From a checkpoint of a small audio captioner.
Model: 5.21M parameters, log mel input, encoder arch gmlp, encoder norm layernorm, encoder patch size [8, 8], encoder layers 10, encoder width 128, decoder width 256, decoder layers 6, decoder norm layernorm, decoder activation gelu.
Data: trained on synthetic speech, music and everyday sounds put through simulated rooms and audio effects, 39062 training examples.
Rows from block 4 of the audio encoder, named by matrix and row number. Rows with one number belong to one neuron. Each number is 500 + 50 x the weight over its row's rms, rounded and kept within 0 to 999. All counts start at 0. Numbers have three digits each. After the name is the row's rms in percent of the matrix's.
# u: gMLP up (value half) (encoder.blocks.4.mixer.u.weight, 160x128), inputs 0-127
# v: gMLP up (gate half) (encoder.blocks.4.mixer.v.weight, 160x128), inputs 0-127
# out: gMLP down (encoder.blocks.4.mixer.out.weight, 128x160, transposed), outputs 0-127
u.36 102:434408486526466484570475467444504412444468462530489510537544508540497565446454473534448450460543462537553468590581583439446470452509508441513521547504502496416539524509572492525497533615553606484398533514473584510462489459517559535536532510495580424499419526513476474531593495515597442498523549482550469517330480539575415539469493533531521401486475464375467507528504551499578485482504
v.36 101:509529567511425433504462447504495540556466537531572517416439454525486427455569493478497531549458531513493532407408534487530434389617511543461494554492513477544446612555585518578452591461552538437525426576451551472523502517532418447503493513505495441601553535485475514538491499487513458402460387511494465525601456548470484438491498511497513566517332518505510553517509477546479495498568
out.36 099:491478553576469506434502458475480510510504543514516527423564542534560469480495540498485393481399440485408426479515515503523441498476472527552392485558469596547496490423525542471449536578466545441483499495445465693396517484508571552488488460483481502607470499505496534484538575513437425589501534488465483375502570533506449527528491515446548515442486527485494489516530606441607478588489
u.37 108:427437447496518428528523472462530482501539547559587395518527457399586566410538500475500414476563500499548503529496463512450532468485555496464513571393483521499579557445502512616499403472528473425602460590457479479605464513529608503456522517499522521478461533575474491433451553430489478524485520507486568577388554572474480509506486419492489573500508515548562437515552515465473429416514
v.37 096:474601497487525503479512526553489441452509518542548493547575484510584438472523450546492410499502504456473520514437442460519485529530432433540502423529488546517513408441525453442521561566394585512489460681468520417556550483416493485565527477530588455498505480558535520481438549524481527539516466546482461597463521451478481446556560492513533413451562440474340534484546473593484432501525
out.37 100:470464569545544486504436475494454479466512560566477561593526482447479579583479540578487476562459411482508528504514516547484496464524551553473582397522518490442532494494459510447475539478456526530486523551448531467517536481435403538380528599503472521603563577524541512432508606510453533530515392446522508600553459562465500468454481448574458377436460463441540513396503472468496481439582
u.38 112:520446478537495525497459466587459507420492477514514558482598564479521507357459531512466514509624523446470502432569451527561495461535458495519541453560444539416420497590468516477539492518422520432388396493514440454495494551545531620400567527533539515483418450472563507502469414456519416554492520469462528548454560502541457555517564529581475449465533549552525463590488452509485506577504
v.38 102:490565517507443508469531485585518552455557551444474534486413562540444500546473517599486471518577565492481474464472447496518492442442441574605494470527508481532496448429548600431617454500465507538504453468589516561483528497528518552564511500504461535616427462538486541573521464442476494529573480520490541479515394432479448452501403546550442427425571417482495452542453590419556447480423
out.38 097:576520557485395440479601457436479559595500540493465456519524496556410483534500528511512520412478524512493533419491558509409444496489645465533490509577518574498581458466597429524517518471547541470530472491469560460456478498542508542409534461603555527482462514480516513483511531452568512477470548520486545485541585458496424462429452427403508552559454480399458434500559522456463481419612
u.39 096:532422428456523457508434570527493463534506461583483429625504483475426520513375570506502476547491562440480479444560575514477515507520409508468510580599497532569602542584456412474487491533546489534484479455496520564433477529472507436443509599502529525392522455554483626506493465478558459542520464533472426504451577471500487455568516505490551461450468522398483513531535381475456456540541
v.39 094:474506615483551513511437459491504542495564472485552512517510460462523416558506495482520544467430649548565503405565417532445436428592458548503486419492449389518448528550595567491446520413476539423483525535634492489614482482539473578490472456518437513509483469474475411494495547444420499508451485474497546459497505542447570491460550506519497466526482641578518487536526490523504490454448
out.39 103:488493570479518516506499411523402557576515427489385532525459459522534439603484533528508492563574431410473488544514375479536536556486498597477481395473451492448416516438523510539493460575510503481452481515508542574501544602473461529527447432500524445497455507472505520604482566535425459571494508438501458408473461480578478518463571514475518474486640484571534426511581436495484556537531
u.40 101:489552506491460534463549414552570544437534473477576497513521523523458508503486514480529565388502518444506551537511570577571526604526507362436443501522481461501433514548532469485565488577590505466626498563458436490600492467431483462514556414549435548521455548534422384444513486518555441508473462481506466419469456447440424495578514465524517499537395538483513569516573471580493489491471
v.40 095:428447473523546609479519472439507512493505622472512517498471500480510462509528421436508525592434527516503489422449516429498526463536460483548581447420539495451534460514529560502491591383452578445412464410435442527495539518490435533500560529439530506459514548568459480586349487486531451576513535476521535520455467510499493482434486534530457586585488491477553534466594548513632552478559
out.40 102:449497585520497498612484568459458478499486471526508508510427375519535570489466500473454528412502503438372470527546472515531538509530540499420561494450597491435399531479467528445531425466451505536553539503456512435535702541524514452523485487447474501522539438513497491544582510500520544556514521515520480525462417560473482540449490397614471497476447484563438610558543522453536455468515
u.41 094:452530566469444426438499510485432512502512529520513475510463480518610554474437517457441600493478513561487495484438494568451485504271542515524532476472517496549440471526455481563487509666541502488515468453476449511495450488493570544462474531624562433502448540412534445557452544535549477507518542484509469518488570523437533455462530538426600591440501475518544462465418547553519506528498
v.41 100:465546419522544510475490574499570377461437509477426516510509522438537511437382408441502487555505535510428514524410519507470506509484542516558582480547520510545453519503514525539470566536566454538511500556491552474566451541492483474514407506588423561588538503424365491483446585520568582506566501524487560516532511568466435506372523483511479404548576443472564513455519448511418469530539
out.41 094:486517477593513472574538525501610548481537489389485569360489498505473439535479521571514480465402557497454513515540535487435563540483530542487551525561442447517571508527501439428495476490532402500457520506484505509541422493449466459481467410585467450508568554437382388549494462521505484540534553497510547514454510479492529501421478487637516404515510430470531614545464487601456508546531
u.42 099:483423415514469507538424552403535497520567441565472560489536508451531512512431466490517371469472394486467457482484503448456469484505549538410505524458426373597487437528525534577530540460546515486586566463465423576443424478477517471533590623508499450483451479480533513461528481512546533482483552537546490564510530565542494504443453485561528419459450582500521595539602496510511526471596
v.42 102:547525522587565433483543417504501617489489537435529479550534550517533476541477463483510555492495497518484560498539459555466465379485482447414485581442546454518458542529512585523440551427569560447477468525419447395395463455483507491366566496462505601531533484547449582485571566498529437524560514486398452522409393487523460514475524559509466546519472496486500434565496526542568535479531
out.42 117:479461521408525467570451574468394454452554562418485444578512411495484483531462484452506607580471499479503494541465511500561499465493490464487430557486430528408549532534579563422536564486614494524498515493514514568519436529537575445493582473537429517469445547580493485544614451506519499461555479440543561509486579422560509439478502537449559452523445486442472513528451485515568363426491
u.43 101:527492454463465422442464533426482599615506541450566508463507490471424434533410490534482478453549602506476511425528445480435529538552464555420506491532500584447530472557460483558397604455516464496481526447642507458503509443465574474497484424442459545439553542576417515523514567492525518538527456493444463408534540440587445472503561442419567509525478535552498527542471477545460533562549
v.43 087:435570492482561534461475512587506477526495549531515433526443509489494551592501481484509466530518576508491471499570430523445478559565502514518520553416462481462526389401583466582450429486594517425405521465553492558541529527472567487513570427437427568489458504482540429404463424509504547507562447577496426526477438556448472534564451503372483522504482466614465571490547467476545449564515
out.43 095:503553491502419580487494463618564473534449510503497513442493558505518466496537526482479602460564481465554503561547415499412435443542467500575471489513526399503489480511531539516481478484428593533461524398376494517434494504544480497409475545487504509599499500453518497456451447579520437575545512538543479462431578487531543485480516411418532471489562460584489597506635378540458482524521
u.44 096:421476484532504492451509499562505512606462504437516577439490473524503539552505469567480556535499551517440573549420462450422473486592585477518508406455561487432512546633555472486460461544563537570544436501539524387468461555422464601473487470518457563437485554432459507562470492454512503500486575435555511473516515532469555440502502487478566430531581403539531548475580499481410502418418
v.44 095:509471479539562431447539616641494402421525487364523494478486524549555448531466514554466543525483532479494489569541495421546495512463504548456544518373503496509519434543514486475544485473478577472522522401467437522425449524476501491442497462528429524546426469530371582583509542463523499542557584454520572505541553527460484506428494468478524497518550384542516507584487458517518491566395
out.44 095:442494641531611546549450495542415508590511476575495554457432395541463459460560456434528580516481539498439466472499613473442524510463523491506453550409477496501599488477503514548554568463491446495503478540562516522501496520478487589491529450603544474361468575500497452493593463507495438445532500475473535507533433461427489521363414504544518507521484480526544506520487502407446527532550
u.45 098:520473535492582565527557468542491551547412529406476483482482529509498468394541502602454521565501492544479538408535410491490539517514516572439460487485506446431467480511511584586469487445437535562520493487587486550500396454620396474476511493478541430459403520451427610435569461445460511527434518463472484551518484534540534552460551555465516551500484554461520487564413450505601421535534
v.45 105:546379504421557504430514568584552496435482515493463466474475467530456573509432444439447547500512506608522500583453455514542576567534474590510577451454493530550535456455450462584392539516436452457531514408484498509410533535500447521425492498519388567514530512465500449524484592485473509538504520575476439432541503530405565495550495522602486499498526502483578439561445511532455546424578
out.45 103:555474616595503355461579562550495480446639467523495489569501452511404519483442402448532469557545486562477416523419467542492497506532515484528546476540452518628434473487486468475475581483488440443512492542485471416526549514528480429447451456519532564500506502556519485522571600481400491521502550528500399511461438462465525602494534502477467454525500595505457559459483497517472567483454
u.46 095:477456486582586462504462497516348524490426538558570511525509466495552605481487424516473542382519549466478450583539476379491492483587483524561521576480455514519429495554530612513518520484537440546468461473502523511520453485451442430510450477508546533404445553431564446525536482437405591515526533544499485513531562492482575486438441453486443560432517459557468583576512476473439465548538
v.46 104:535504382450489522516508518562442463422533469443624473480568421543487444420504442418445489514495506437582536525541449567529449519578527459479618461470446529510513542519507443472510518498519584508516587513439444577435448393583489515488530516499480471511500475509526472548448447606539396488602459498463452531512556528379553559495529468519506534549473538607477540448552529424473468477511
out.46 096:535445439545425507461502520523602607409483454473562480536515525485440468509527469530435542469468424493417492435407632501531502527482487425486498506530407524406502408511580510508510553501567562557480461528503574521604482464594492461450503538549491495486580426511536499414542473541530455571540520556533405509505541561431507509457470540370579535511555474496538523426496459556471520459449
u.47 080:545450490540435491423483446542467523516524486538516543469472375425445513524490515369576374535511421451505451587432484563492548463589473524512488560530471447480514513459443506523461457483473503585459541576440550482488492544551503504426497456491540599499525496370511507480546542584486652556555485512541522389546535529512523518477469534565564486502565521514449531443479476528516492534380
v.47 095:578488572572573524544483501475573582576422476459414470583488536499574522394483430448483528426521424485473525496426523499486564535571484492530480522557523466450501478531452551518450484537523530637522494557471450572388481443493496517484491543481406574458513444494499517478490475564454522558534510569557447473516572561407531421504399513525556537487478436475458400487550440491511407420535
out.47 092:501426525575434425514527443520454463532465549554404467527490478495515411515518576472491529519537451375488493493416510422558468551489526509559482556550549528528448421428525494457555468467470506596401551465476494552481495566508478521464530519469512597473576462466583529487504547395551633511575517437486576435453595569431526494493419534522502517434414537504480556564490456552445559505500
u.48 103:510491449484548448454427493555448498518470506551521526425499506524488466513511433478563456563511539541548475480483421410564473549407504534473500499439538566492443527448541455440481563498587531481469529590532434477385491487456494553460564575573372556489407574505572458467464493488518507402419557479537507474444452576509503479496491475528499510470599459580615387524483568567499588538462
v.48 102:439496404474474433471538498540505531556490522464520538435500595532423525516509550468513485485464554519565460468546501444484501490441454511557426448460499572434521573454556438355574531544468502532479542569478486590416544554465490465451528487506554504513512555406452524564438467449564442484578462483619478556470423521489534590561567585447515483494493447477502460610498511436544486371523
out.48 093:565448481396439540465474477550589482539533528494531458517408463446409549579467527591428469532577521523467491398565478618539419541530478547540521572490432474442531488484563489484439467455428492530491594545471509487560601477481530447413478513495478560550489598436544571503473491472487512406486488495560415462521572400472580475496504515510567556446566503514494488503539521414508446456461
u.49 105:405562517428559535574491507574455560498468442521521523486508522566542545501439519408513489451504521598495547503520483445394542465486487382442485523466537506508413568565474512529417538478486505613481500524551406579491530530511436473541471561508543524431427505545463594402607454550516572438446482541585548525433509488437450501453483462428472519500535461439571465505394526441526531537509
v.49 107:433436570432460508488492530553582451537399533489518569442487531509473416458384486476545566450505531576516525492521610585545620496543447547511431485507453474499518590390489484448512530515496497490453510486475444457477495518496414492532480545547470548504582590398483517458422506422478462504488531432588487435485463532497492482504544598429459576482572486521481481652499554544477519500510
out.49 104:480520547547393500419547453506473467541404518497452517500538534478547429426550586426528486535569480471338498536498523469529424548474423496557576510498456536542468632486515519499625502380475427547548536507503515495508491593482429393546454515465488559467506512530607499501438473513495497458510452442454431551465595458504505603460551452546525448502548499478507542566467469508526527483510
u.50 090:443466506478476568460494460511488560575463513587517498576510355498508526576444514468591549454586512474451432531568583508493548440509506478476465495427528504540443523464537441419484479520450576527478558493461568460590527462603398451506602453494508601562472478513575505561449542470468507601513549489497461425501577476492468401479428495549395522413496445461473504537503461478480508464548
v.50 100:505453472470523439460436533568534498536406447479429433553435434491502520421465416439549538491472536553463593512526602586483510498478473475497547493500473525478508503556472410540510525464556538464482510549565537519556419486534499528421449499544597478404572427508410490597503534546584592438549462476566454538464439547527543516471502483538559545508550442450451415536482384505438522504609
out.50 105:485518445475407558482459520454496480491465498481479439489543512464420598502537558482503546587404542490540462570526512484392469548433450476482495419533585467552559511450521446494489467466476456580512553568517434491527580521503553617420481555510470444483518445476568523554505591525552415398499493439533541490511476507563509538489561440472604547458546530543519577454492480607443440406410
u.51 100:497461496481467541479551507554492589577424512506554512437508520487502532601513434425390648553468498548491554461464543554495478503461470582463572402505492504493503481422495618453517528511584465423453555518553479447450442589448498626591566493479471586519504478492455492527472466514381498437488464547495464497496533450562557520461477425474592524405516535501496430515503461436474486469501
v.51 097:541460436539564592513465502479350594492491455445508432529463512510467495516514373463542593479558538544464457515571426525511477431456454572519530477525485505492522588510524565479549550505546488456484478426548461472483529537518569445519593442513520544476516578530522527575421559476475487479456478634475443462520497429433461445484513352552464496566513531551436434562461575485480501447461
out.51 099:438488515562409475422456556455480527599544461507541418524454476476483570537503579572528459411442482468563514574534377420522474406488482555526445442457473424403487530426507550458549532508454464518565482522517531526406522474500492429500498469493557538465450447518512410522519565427547539493589499576430472546558461521554484488510442512508612547494494535511565570540503543578590460431538